{
  "model": "contrastive image-text model",
  "dataset": "rendered roads seen from a driver's seat, with toy cars, trees and houses",
  "train_examples": 145000,
  "image_size": 48,
  "crop_scale_min": 1,
  "horizontal_flip": false,
  "tokenizer": "word",
  "vocab_size": 35,
  "loss": "softmax",
  "embed_dim": 384,
  "encoder_arch": "efficientnet",
  "encoder_norm": "batchnorm",
  "encoder_activation": "relu",
  "encoder_channel_attention": "se",
  "encoder_depths": [2, 2, 3, 2],
  "encoder_kernel_size": 5,
  "encoder_stem": "deep",
  "encoder_expansion": 4,
  "encoder_widths": [24, 48, 96, 192],
  "text_encoder_causal": true,
  "text_encoder_width": 192,
  "text_encoder_layers": 8,
  "text_encoder_norm": "layernorm",
  "text_encoder_norm_position": "pre",
  "text_encoder_activation": "quick_gelu",
  "text_encoder_mlp_ratio": 4,
  "text_encoder_head_dim": 32,
  "text_encoder_fused_qkv": true,
  "text_encoder_bias": "all",
  "text_encoder_qk_norm": true,
  "text_encoder_parallel_block": false,
  "text_encoder_inner_norm": false,
  "text_encoder_positions": "rope",
  "init": "trunc_normal_002",
  "residual_init": "none",
  "optimizer": "adamw",
  "lr": 0.0016,
  "beta1": 0.9,
  "beta2": 0.999,
  "eps": 1e-08,
  "ema_decay": 0.999,
  "steps": 8200,
  "batch_size": 256,
  "epochs": 14.5,
  "lr_schedule": "cosine",
  "final_lr_fraction": 0.1,
  "warmup_steps": 240,
  "weight_decay": 0.5
}
Rows from block 3 of the image encoder of a small contrastive image-text model, named by matrix and row number. Rows with one number belong to one channel. Each number is 50 + 10 x the weight over its row's rms, rounded and kept within 0 to 99. All counts start at 0.
After each channel's rows are labels from the 100 images, of 14848, where the channel reaches its highest value: "top examples" is what is common among them; "lies over" is the class under the peak. Only what is clearly more common there than usual is listed. The data: rendered roads seen from a driver's seat, with toy cars, trees and houses. In brackets: how many of the 100, against the usual share in percent.
# convs0: expand pointwise conv (encoder.blocks.3.convs.0.weight, 192x48x1x1), inputs 0-47
# convs1: depthwise 5x5 conv (encoder.blocks.3.convs.1.weight, 192x1x5x5), a 5x5 kernel
# convs2: project pointwise conv (encoder.blocks.3.convs.2.weight, 48x192x1x1, transposed), outputs 0-47

convs0.18:41 50 53 44 46 40 51 57 74 63 56 40 48 74 37 42 47 58 48 62 35 46 53 40 59 41 44 36 41 52 50 49 48 37 56 54 55 80 58 51 53 36 52 53 62 44 63 46
convs1.18:52 61 57 57 46 46 51 57 58 48 53 67 85 64 50 47 53 62 57 52 49 57 57 58 57
convs2.18:62 49 48 35 31 57 50 62 45 49 52 50 54 34 64 59 61 53 60 40 54 31 53 59 35 51 40 55 50 62 46 53 65 65 59 52 60 29 53 52 34 63 43 50 42 35 46 37
top examples: bends left (74 vs 34)
lies over: sky (66 vs 35.3)

convs0.136:46 48 56 46 33 43 59 55 66 53 69 61 77 66 52 44 40 54 52 46 40 38 61 41 51 46 53 46 55 59 57 52 45 45 46 51 71 51 48 41 60 33 65 52 49 44 71 50
convs1.136:55 53 50 60 53 44 33 73 78 48 64 56 50 59 56 47 49 64 54 56 48 49 40 45 45
convs2.136:48 38 51 62 37 59 61 50 40 39 40 40 34 51 49 36 44 64 43 56 54 50 56 36 51 49 31 42 49 39 48 69 75 46 65 57 52 44 52 44 62 47 47 53 49 48 27 44
top examples: truck (90 vs 54.9)
lies over: truck (88 vs 4.5)

convs0.184:55 56 54 52 54 51 46 38 60 38 60 50 53 37 49 64 64 41 59 50 37 60 53 50 46 44 58 61 57 44 18 49 37 51 64 31 56 51 68 52 50 66 47 63 56 45 55 63
convs1.184:50 51 58 46 58 47 25 43 45 53 51 39 32 37 43 39 39 31 42 47 40 43 41 51 42
convs2.184:48 58 51 39 56 54 51 57 36 58 64 57 52 76 71 43 46 63 48 60 54 59 56 53 41 44 56 40 49 39 70 35 57 37 58 48 48 43 38 42 48 32 61 50 54 48 41 33
top examples: barrel (62 vs 29.8)
lies over: road (64 vs 35)

convs0.93:58 48 48 63 36 31 48 44 52 34 42 71 50 56 38 49 43 51 52 45 63 29 52 49 41 65 58 61 61 55 62 47 42 52 41 42 60 32 47 57 55 32 70 47 46 41 53 48
convs1.93:56 57 49 41 50 52 45 25 48 57 54 55 34 43 56 61 47 23 45 54 52 52 37 53 61
convs2.93:53 68 53 49 25 45 43 50 56 38 62 65 59 47 53 56 52 51 58 57 49 55 44 48 56 45 49 70 51 61 41 43 45 51 34 58 55 76 73 47 57 65 54 47 44 44 65 49
top examples: bends left (84 vs 34)
lies over: truck (47 vs 4.5)

convs0.141:65 55 45 38 49 49 53 41 52 50 37 41 35 48 64 49 68 62 46 57 70 45 51 45 45 59 53 66 63 49 28 39 58 53 55 42 48 40 42 55 41 54 46 49 64 45 27 34
convs1.141:50 45 38 48 46 43 38 43 50 48 48 48 53 49 44 58 34 21 38 56 64 57 60 35 40
convs2.141:28 56 47 59 62 58 63 55 34 49 41 42 27 41 57 43 48 47 55 63 62 50 53 52 37 65 36 50 49 49 27 50 42 49 50 52 35 48 51 47 50 58 51 64 43 71 38 50
top examples: solid white line (53 vs 25.3)
lies over: verge (83 vs 16.7)

convs0.178:34 61 63 56 54 47 32 63 49 45 52 54 45 68 26 44 39 55 45 55 47 55 47 37 64 55 64 60 47 46 45 54 49 27 47 49 35 62 47 54 45 41 69 62 48 44 48 39
convs1.178:44 44 58 48 36 46 44 45 53 42 63 53 40 57 49 40 42 50 46 43 28 39 38 39 26
convs2.178:53 54 41 51 50 45 39 42 66 56 46 60 61 52 36 63 61 50 49 47 62 51 36 51 60 65 65 62 68 48 45 37 34 35 29 34 45 53 45 69 58 56 56 36 46 56 52 49
top examples: snowy verge (63 vs 33.9)
lies over: road (96 vs 35)

convs0.42:33 50 51 53 52 53 64 54 56 65 49 27 48 60 71 39 48 49 63 39 34 44 54 54 56 41 43 22 37 38 57 47 54 48 58 54 54 48 51 46 44 38 52 49 58 55 71 49
convs1.42:45 37 50 41 47 46 35 35 37 48 55 40 38 42 48 36 47 68 51 52 53 61 46 62 70
convs2.42:49 48 59 44 67 58 63 49 51 59 57 19 43 38 38 37 61 58 45 56 42 45 58 49 52 56 39 40 28 41 38 51 45 58 60 48 47 63 57 63 51 51 28 55 49 55 49 42
top examples: tree (75 vs 29.5)
lies over: sky (60 vs 35.3); tree (29 vs 1.3)

convs0.96:43 47 38 63 45 49 40 52 43 47 49 65 55 75 58 39 44 49 36 47 50 52 45 50 57 48 68 54 48 53 54 54 60 60 57 55 60 42 31 72 71 38 55 45 51 50 45 26
convs1.96:53 53 42 52 53 42 42 51 54 51 56 57 64 62 52 51 59 88 53 40 49 48 62 55 55
convs2.96:46 35 59 40 61 59 63 56 49 63 40 31 40 49 29 49 40 50 55 71 47 66 51 30 40 51 43 33 39 59 52 53 52 52 43 64 43 51 52 34 42 49 47 55 53 52 55 66
top examples: vehicles: zero (37 vs 12.5)
lies over: verge (91 vs 16.7)

convs0.129:63 43 48 51 24 41 57 40 50 36 35 62 52 57 58 49 51 60 43 63 63 41 51 42 47 59 46 55 54 63 51 42 48 61 43 47 64 47 53 58 78 36 48 39 45 55 47 34
convs1.129:50 54 62 54 37 41 60 86 54 47 35 41 60 48 48 44 47 47 49 43 45 57 57 48 53
convs2.129:46 59 61 60 59 54 50 36 47 52 49 47 38 64 46 41 51 49 46 67 34 65 64 56 46 49 50 50 44 31 35 60 45 51 68 39 60 49 30 53 46 27 45 48 56 51 31 53
top examples: bends left (80 vs 34); snowy verge (75 vs 33.9)
lies over: road (98 vs 35)

convs0.167:46 57 49 57 44 42 48 23 45 50 33 58 24 47 58 61 64 45 54 58 56 60 48 44 51 52 48 57 45 45 36 47 43 83 53 42 58 50 47 43 46 51 42 43 57 54 33 55
convs1.167:44 57 53 42 31 43 68 50 33 34 51 47 46 41 60 34 43 51 50 56 34 56 55 50 35
convs2.167:50 40 39 42 44 42 39 46 57 50 59 65 58 54 44 46 40 57 45 49 62 36 73 48 45 62 62 44 42 60 70 50 56 47 21 51 59 49 56 49 73 44 63 50 46 46 61 49
top examples: barrel (62 vs 29.8)
lies over: verge (44 vs 16.7)

convs0.101:52 45 33 49 44 55 37 48 34 58 43 50 45 35 56 53 58 59 52 49 59 45 33 74 48 61 37 51 40 57 58 54 53 73 28 58 54 53 37 44 53 57 37 46 50 68 49 56
convs1.101:63 56 44 45 57 64 53 41 53 58 64 59 57 65 56 55 61 69 69 43 46 52 65 61 49
convs2.101:63 42 60 39 35 43 53 67 60 35 71 56 62 55 60 45 52 68 56 47 49 56 52 40 60 44 58 56 62 52 57 50 52 32 62 43 45 45 48 46 47 49 52 58 61 19 52 44
top examples: vehicles: two (69 vs 41.9)
lies over: car (31 vs 2.4); truck (27 vs 4.5)

convs0.88:31 34 50 59 41 46 59 70 62 49 56 50 70 68 47 49 31 45 51 52 38 54 39 52 71 44 49 39 56 53 54 61 48 33 41 52 52 56 57 55 65 50 64 54 39 47 55 58
convs1.88:57 52 53 55 51 40 54 64 54 44 47 52 34 37 43 58 39 30 44 60 51 38 30 38 38
convs2.88:60 43 53 59 34 41 27 41 61 39 60 63 60 63 52 49 51 51 57 37 39 58 61 45 67 48 70 63 51 48 63 46 48 46 47 40 67 54 45 61 60 40 57 49 53 34 60 48
top examples: vehicles: zero (31 vs 12.5)
lies over: road (98 vs 35)

convs0.78:56 46 49 39 40 45 68 49 69 46 42 60 45 60 56 54 57 59 35 74 65 54 63 35 53 51 40 52 69 63 43 28 28 50 52 47 46 53 55 47 53 48 45 52 55 49 41 46
convs1.78:46 49 52 55 52 61 47 37 39 47 46 25 47 33 36 53 35 56 31 34 52 52 47 49 55
convs2.78:43 44 22 56 59 46 54 52 62 51 41 55 49 54 50 36 59 49 44 49 62 49 47 48 51 54 58 40 66 62 53 33 32 51 37 49 42 59 56 68 63 59 42 39 59 68 60 34
top examples: truck (97 vs 54.9)
lies over: verge (75 vs 16.7)

convs0.120:28 61 68 67 57 50 51 47 54 49 54 57 43 61 56 52 51 23 51 41 47 57 63 44 67 55 59 55 52 37 58 46 41 46 31 47 41 44 58 59 48 47 65 40 33 56 39 52
convs1.120:53 40 59 65 52 44 34 40 48 38 48 34 43 63 46 44 45 62 73 39 46 39 58 52 46
convs2.120:48 52 61 47 47 37 39 47 68 43 52 46 40 48 60 75 56 48 72 33 42 36 43 49 64 52 58 54 50 39 47 46 53 42 44 50 45 44 54 57 28 46 69 43 47 33 60 56
top examples: lamp (64 vs 29.9)
lies over: sky (89 vs 35.3)

convs0.152:48 43 52 57 63 65 48 54 51 46 56 40 49 34 51 47 55 38 73 36 41 62 54 50 45 59 59 54 43 51 47 49 22 40 53 39 38 43 60 43 35 66 47 57 62 48 65 60
convs1.152:57 38 34 60 54 47 33 48 48 51 47 54 46 45 39 41 41 36 51 44 42 40 25 36 40
convs2.152:43 59 53 45 54 44 59 46 52 50 64 75 52 64 66 46 59 69 61 67 46 55 52 60 36 52 52 29 41 40 66 37 41 52 48 34 59 42 57 41 44 42 56 42 51 59 51 51
top examples: barrel (69 vs 29.8)
lies over: road (76 vs 35)

convs0.186:52 55 56 52 44 49 41 50 35 49 41 61 38 57 45 49 56 53 45 52 72 50 50 38 45 74 48 66 54 46 60 39 50 45 34 41 42 51 43 54 50 42 57 30 31 60 31 31
convs1.186:53 45 53 38 55 41 33 42 34 41 37 51 60 51 30 57 49 47 46 53 53 37 26 45 52
convs2.186:32 52 49 56 50 46 46 68 34 56 43 46 35 48 45 42 52 52 51 45 64 24 56 60 41 65 34 51 42 57 56 44 47 57 32 53 51 44 52 60 43 48 59 46 28 56 46 31
top examples: barrel (73 vs 29.8)
lies over: sky (68 vs 35.3)

convs0.22:58 38 34 64 30 32 45 47 45 39 39 56 47 64 67 43 53 52 47 45 53 44 42 60 38 45 53 52 52 56 61 43 55 50 56 56 73 39 43 64 55 38 51 30 50 46 40 35
convs1.22:36 39 54 36 41 32 44 67 47 47 42 49 74 43 47 44 38 44 46 52 41 43 49 39 44
convs2.22:39 37 46 66 52 45 49 57 31 42 43 46 32 46 54 38 54 48 66 46 37 48 46 50 32 48 56 39 43 42 57 74 61 66 66 67 58 37 41 47 43 58 50 54 53 50 47 43
top examples: vehicles: two (87 vs 41.9); truck (84 vs 54.9)
lies over: road (88 vs 35)

convs0.86:44 55 45 43 44 44 42 58 51 62 52 58 38 63 54 45 59 75 39 60 69 50 58 52 52 52 31 48 60 48 67 25 46 44 31 57 37 59 55 43 48 47 55 45 59 57 47 40
convs1.86:58 52 43 57 67 58 63 46 51 68 43 66 59 58 63 33 59 68 56 47 53 57 48 56 57
convs2.86:55 53 58 51 50 56 48 39 65 43 52 40 49 57 69 40 42 47 61 49 30 62 69 51 68 40 57 41 28 36 55 62 69 41 52 62 55 55 58 49 56 43 43 51 58 51 63 56
top examples: vehicles: two (82 vs 41.9)
lies over: road (90 vs 35)

convs0.117:32 41 55 69 42 58 40 57 35 52 65 72 56 52 59 40 54 55 55 38 59 56 53 53 65 65 54 68 55 44 57 55 55 60 37 58 56 45 49 55 59 60 67 61 36 51 44 53
convs1.117:47 50 34 40 50 43 53 65 59 50 47 30 27 36 63 42 43 42 53 53 54 52 63 54 59
convs2.117:60 65 45 32 47 60 50 50 67 59 41 44 49 49 50 68 52 53 38 54 38 38 44 55 35 44 44 29 36 63 36 46 62 40 64 56 58 55 56 57 45 47 38 35 49 57 57 38
top examples: straight (70 vs 32.9); barrel (62 vs 29.8)
lies over: verge (47 vs 16.7); barrel (33 vs 0.4)

convs0.142:81 52 37 36 51 55 56 46 55 52 51 45 51 42 54 55 68 70 39 60 60 49 58 51 46 41 26 48 67 50 39 42 63 44 47 52 43 54 63 47 62 58 39 43 51 63 47 49
convs1.142:57 59 48 55 59 48 64 51 51 53 48 62 63 56 58 39 51 85 43 42 60 48 56 49 48
convs2.142:57 35 62 46 48 46 44 57 48 44 55 56 50 44 48 39 32 44 60 46 43 54 60 42 70 55 66 54 24 56 60 72 57 58 49 56 58 55 46 42 59 45 50 68 49 27 57 53
top examples: vehicles: two (70 vs 41.9)
lies over: car (37 vs 2.4); truck (32 vs 4.5)

convs0.121:49 36 42 58 47 33 52 49 55 47 38 50 45 74 47 64 46 41 47 55 52 51 28 41 45 52 64 51 53 59 41 53 42 47 55 42 73 46 35 55 56 40 65 37 50 32 35 43
convs1.121:50 53 50 47 37 47 54 48 54 48 38 56 87 62 44 61 42 53 63 56 46 45 44 49 45
convs2.121:41 39 63 61 52 57 49 43 45 54 59 45 52 60 33 49 38 37 54 45 27 57 63 45 62 38 54 44 46 41 50 68 55 62 56 54 65 43 35 46 49 31 57 65 41 39 51 63
top examples: straight (70 vs 32.9); solid white line (51 vs 25.3)
lies over: road (100 vs 35)

convs0.89:61 53 45 56 42 28 37 55 50 23 53 53 43 60 53 41 50 50 41 64 41 44 42 54 40 53 56 52 44 55 58 52 52 39 42 63 55 61 57 71 60 43 51 27 46 55 51 30
convs1.89:49 45 41 56 45 49 42 51 59 44 47 42 72 50 31 43 47 70 49 34 44 51 70 47 44
convs2.89:53 39 63 54 67 49 47 59 47 59 49 35 44 53 35 43 49 36 49 58 25 54 59 50 42 31 40 34 41 54 62 58 65 62 52 68 56 47 50 56 53 38 47 43 38 60 61 57
top examples: vehicles: two (87 vs 41.9)
lies over: road (80 vs 35)

convs0.160:66 51 43 44 58 42 42 47 46 44 64 49 43 48 42 37 57 59 25 68 47 48 48 55 33 58 50 67 35 57 50 46 40 53 44 51 54 67 53 65 56 46 38 28 52 58 49 36
convs1.160:64 50 50 49 64 50 47 54 54 58 29 38 55 56 54 41 31 58 57 61 44 30 46 63 52
convs2.160:63 58 49 54 46 57 43 54 66 44 47 59 69 48 50 54 42 46 28 48 56 52 49 57 59 47 40 70 71 58 36 38 49 23 53 58 39 63 58 60 57 54 51 44 51 53 60 62
top examples: straight (70 vs 32.9); solid white line (54 vs 25.3)
lies over: road (71 vs 35)

convs0.100:57 64 36 45 63 46 60 45 54 30 49 59 35 40 60 57 58 53 47 54 50 52 34 53 41 58 69 55 49 55 40 57 38 37 62 42 45 55 46 50 50 60 35 35 66 51 33 33
convs1.100:68 54 58 52 55 59 52 48 45 52 58 48 54 41 40 52 49 48 34 23 64 62 36 42 59
convs2.100:47 65 49 56 42 65 50 53 71 39 45 56 58 57 54 49 36 47 45 45 46 55 48 46 72 63 60 56 51 50 37 52 39 16 54 43 39 56 41 72 51 50 50 37 56 53 51 50
top examples: solid white line (57 vs 25.3)
lies over: truck (29 vs 4.5)

convs0.98:57 46 57 41 36 45 73 48 61 49 43 47 60 59 56 52 49 48 29 68 56 51 53 44 55 41 21 43 63 56 46 36 42 52 49 45 45 62 62 47 65 41 39 46 35 61 44 55
convs1.98:61 57 36 56 61 49 63 47 49 55 50 65 52 45 44 52 80 62 40 42 44 50 57 38 46
convs2.98:57 64 56 42 38 41 52 31 51 53 37 61 45 55 48 69 37 49 64 59 45 51 43 42 52 46 58 42 41 44 55 57 61 53 63 42 66 53 38 25 45 34 54 61 61 40 50 61
top examples: truck (91 vs 54.9)
lies over: truck (67 vs 4.5)

convs0.56:47 56 52 56 66 38 42 41 39 44 40 56 26 46 69 62 51 37 65 41 57 48 38 53 40 69 63 55 37 40 46 49 48 49 52 43 45 41 41 46 26 47 59 45 52 49 36 52
convs1.56:51 56 61 43 37 51 60 46 26 34 58 50 47 52 48 39 45 44 53 57 39 31 34 41 44
convs2.56:36 51 42 43 41 40 38 59 51 49 52 60 50 55 47 70 49 53 58 52 44 44 38 61 43 61 45 57 44 58 54 58 49 54 31 55 65 75 44 59 72 53 67 37 32 52 53 45
top examples: vehicles: zero (34 vs 12.5)
lies over: verge (52 vs 16.7)

convs0.134:37 57 37 56 56 61 57 39 50 62 34 45 48 49 62 57 59 37 67 34 54 57 50 55 54 50 53 35 48 46 55 44 39 66 61 30 47 31 44 42 37 54 39 56 72 56 50 55
convs1.134:56 62 61 29 40 56 53 51 38 43 53 57 44 35 35 57 57 57 29 50 48 51 60 41 42
convs2.134:56 63 46 50 57 43 42 46 70 55 42 51 46 37 43 62 58 51 40 47 47 43 41 61 40 57 35 51 58 55 41 43 44 19 52 41 42 76 57 61 55 62 46 35 48 62 53 47
top examples: lamp (68 vs 29.9); straight (66 vs 32.9)
lies over: verge (80 vs 16.7)

convs0.131:49 52 64 49 38 24 44 63 55 39 55 50 44 66 56 38 41 74 51 63 51 41 49 49 48 39 47 52 48 45 57 43 57 36 54 73 49 55 53 43 39 38 65 59 59 35 51 52
convs1.131:48 60 52 59 52 49 44 41 31 47 44 28 56 36 59 39 45 71 45 36 53 47 59 47 45
convs2.131:60 44 40 31 45 37 37 50 57 56 50 56 66 67 46 64 42 57 46 55 47 53 43 49 43 55 66 49 38 65 56 34 51 37 44 53 66 74 46 54 57 37 64 46 42 48 59 41
top examples: snowy verge (70 vs 33.9)
lies over: verge (63 vs 16.7)

convs0.57:54 38 57 42 44 54 35 63 44 64 60 57 59 61 34 41 49 48 41 57 52 47 62 51 52 57 24 52 60 50 60 43 62 49 32 56 53 58 61 53 59 46 57 43 22 60 59 52
convs1.57:52 56 65 56 37 50 46 67 76 54 48 56 75 46 44 45 53 43 43 56 49 46 50 39 45
convs2.57:62 38 63 54 39 68 44 39 48 50 50 43 50 55 35 47 41 51 39 57 40 62 74 31 60 39 39 45 53 40 42 60 70 49 66 52 60 47 49 48 62 39 48 66 47 47 50 58
top examples: snowy verge (73 vs 33.9)
lies over: road (100 vs 35)

convs0.31:57 57 36 47 60 50 51 46 45 38 46 56 47 49 58 44 63 52 26 70 65 58 42 51 45 57 51 60 57 56 44 43 48 53 51 48 43 61 49 63 62 57 34 32 54 66 25 39
convs1.31:55 46 40 46 52 53 51 53 67 53 53 54 71 52 47 54 59 76 66 54 65 57 65 51 49
convs2.31:65 40 72 45 41 40 51 58 49 36 46 42 52 56 55 40 41 47 60 51 43 57 51 40 51 35 44 41 53 51 67 62 66 60 66 52 54 36 46 36 46 38 48 65 57 30 57 61
top examples: double yellow line (77 vs 24.3)
lies over: road (71 vs 35); truck (28 vs 4.5)

convs0.11:70 62 56 42 45 34 62 42 58 30 37 55 47 51 55 53 48 51 36 76 53 47 37 39 38 55 54 59 47 61 32 50 44 40 55 44 48 66 56 53 56 41 48 39 46 53 32 43
convs1.11:49 55 55 49 45 57 56 48 51 53 42 36 34 40 36 49 53 64 51 47 47 49 81 66 42
convs2.11:62 53 47 43 62 46 56 45 51 67 45 34 38 41 42 61 53 55 49 62 44 53 47 50 30 29 45 26 35 49 49 47 53 52 65 56 45 51 60 41 31 50 31 59 62 57 55 54
top examples: truck (95 vs 54.9)
lies over: sky (61 vs 35.3)

convs0.74:46 54 34 52 54 36 48 50 56 53 48 41 40 72 58 37 59 55 37 66 49 59 43 47 40 53 61 40 37 56 55 43 47 48 53 49 56 58 47 62 59 40 39 26 66 60 41 27
convs1.74:47 43 55 57 50 53 47 68 58 47 50 44 79 64 51 40 52 64 57 44 55 61 64 59 52
convs2.74:53 49 64 43 59 59 57 43 52 48 54 41 52 55 39 52 47 42 56 61 33 66 69 52 48 40 39 36 44 35 57 60 57 62 57 42 53 36 42 36 41 27 43 53 46 57 48 75
top examples: straight (87 vs 32.9); solid white line (56 vs 25.3)
lies over: road (99 vs 35)

convs0.162:36 61 40 49 52 34 53 50 51 45 54 42 35 70 70 48 49 61 51 55 48 47 37 48 59 45 72 43 35 45 45 56 53 47 50 54 55 54 33 52 50 38 56 43 66 41 36 27
convs1.162:49 36 49 54 50 65 45 40 54 41 40 40 50 67 58 27 42 61 61 52 50 58 67 59 47
convs2.162:49 54 57 36 55 51 52 51 51 55 68 49 40 47 47 58 59 46 66 53 39 47 61 56 30 50 39 33 36 49 65 51 44 60 40 36 45 38 54 31 25 41 47 44 44 63 51 64
top examples: straight (72 vs 32.9); vehicles: zero (36 vs 12.5)
lies over: road (82 vs 35)

convs0.85:53 48 34 52 58 35 41 47 51 52 43 50 27 57 50 51 58 48 36 55 71 40 47 59 44 69 45 65 53 46 53 37 45 58 43 52 51 53 37 65 44 41 49 27 52 50 28 44
convs1.85:30 41 62 49 35 43 55 59 52 58 50 45 50 42 56 45 47 50 41 39 48 30 54 28 37
convs2.85:39 32 52 66 53 34 46 59 42 47 51 39 39 44 29 34 55 70 49 61 56 46 63 44 43 56 40 48 44 51 58 62 44 55 47 61 63 59 59 57 70 60 50 69 45 43 49 50
top examples: snowy verge (81 vs 33.9); bends left (75 vs 34)
lies over: road (84 vs 35)

convs0.153:62 47 57 56 47 51 51 63 34 45 52 55 60 52 43 27 40 49 28 63 53 50 44 49 47 52 41 59 52 60 53 48 59 44 44 59 43 61 55 62 79 41 44 46 30 65 51 38
convs1.153:42 44 57 56 50 53 54 79 51 42 48 53 67 33 28 41 49 54 41 51 48 55 45 42 46
convs2.153:52 32 61 50 61 47 41 50 43 65 69 44 49 61 44 49 44 44 45 56 26 63 74 54 45 35 45 47 41 43 52 53 61 61 62 54 66 48 40 48 55 31 58 56 39 44 51 58
top examples: straight (74 vs 32.9)
lies over: road (96 vs 35)

convs0.115:35 50 52 53 52 68 70 54 42 51 51 59 79 50 55 43 32 44 42 46 56 58 46 49 66 48 58 44 50 59 61 56 41 53 28 59 37 50 50 41 69 50 50 56 38 59 58 57
convs1.115:38 41 33 38 38 36 35 38 46 43 37 52 53 48 38 56 53 39 47 52 61 41 34 46 59
convs2.115:45 52 41 54 49 50 41 49 53 52 59 56 57 44 39 54 69 56 62 27 48 35 62 51 57 52 64 50 45 57 60 42 39 55 36 39 64 53 68 63 54 57 53 52 45 50 71 25
top examples: straight (73 vs 32.9); vehicles: zero (36 vs 12.5)
lies over: sky (70 vs 35.3)

convs0.97:46 39 34 50 34 51 54 58 44 42 53 49 60 59 42 42 41 63 53 53 48 48 43 48 54 46 60 37 43 61 77 61 46 49 30 75 68 49 54 49 63 54 52 36 56 47 58 41
convs1.97:55 54 59 41 61 49 40 23 37 55 56 55 35 54 51 34 55 52 48 43 42 49 67 43 43
convs2.97:53 58 39 40 64 70 71 59 39 47 53 50 64 46 57 35 42 51 43 58 65 60 44 55 45 54 51 49 52 52 54 47 42 46 56 47 25 52 47 35 41 50 34 53 75 60 59 53
top examples: vehicles: zero (32 vs 12.5)
lies over: verge (70 vs 16.7)

convs0.103:47 66 44 57 61 24 56 50 59 44 50 54 30 56 57 48 53 55 42 55 57 42 45 56 40 64 54 55 43 50 44 41 25 41 56 41 36 56 43 59 38 32 43 45 60 62 36 45
convs1.103:48 56 47 47 52 54 51 52 69 58 56 46 65 61 43 45 47 78 64 47 56 53 64 63 39
convs2.103:57 51 65 53 50 64 53 50 42 52 41 39 48 58 41 35 46 56 56 53 38 59 47 36 54 24 48 39 46 39 65 54 65 53 67 61 54 39 48 39 35 36 43 44 66 39 57 60
top examples: double yellow line (68 vs 24.3)
lies over: road (73 vs 35)

convs0.67:61 38 38 40 43 39 69 50 63 47 46 45 55 53 54 51 39 56 48 53 51 32 49 57 31 42 37 29 42 65 58 45 39 58 50 62 61 48 52 39 45 37 46 47 65 48 68 63
convs1.67:51 55 63 55 46 61 50 34 52 66 57 57 39 43 67 38 40 59 32 39 46 44 45 36 46
convs2.67:27 69 57 56 65 69 47 49 41 59 51 54 44 61 60 45 46 28 56 46 44 52 65 61 62 55 46 52 53 41 53 54 44 59 38 33 42 42 41 51 47 34 63 62 41 64 48 54
top examples: snowy verge (68 vs 33.9)
lies over: road (70 vs 35)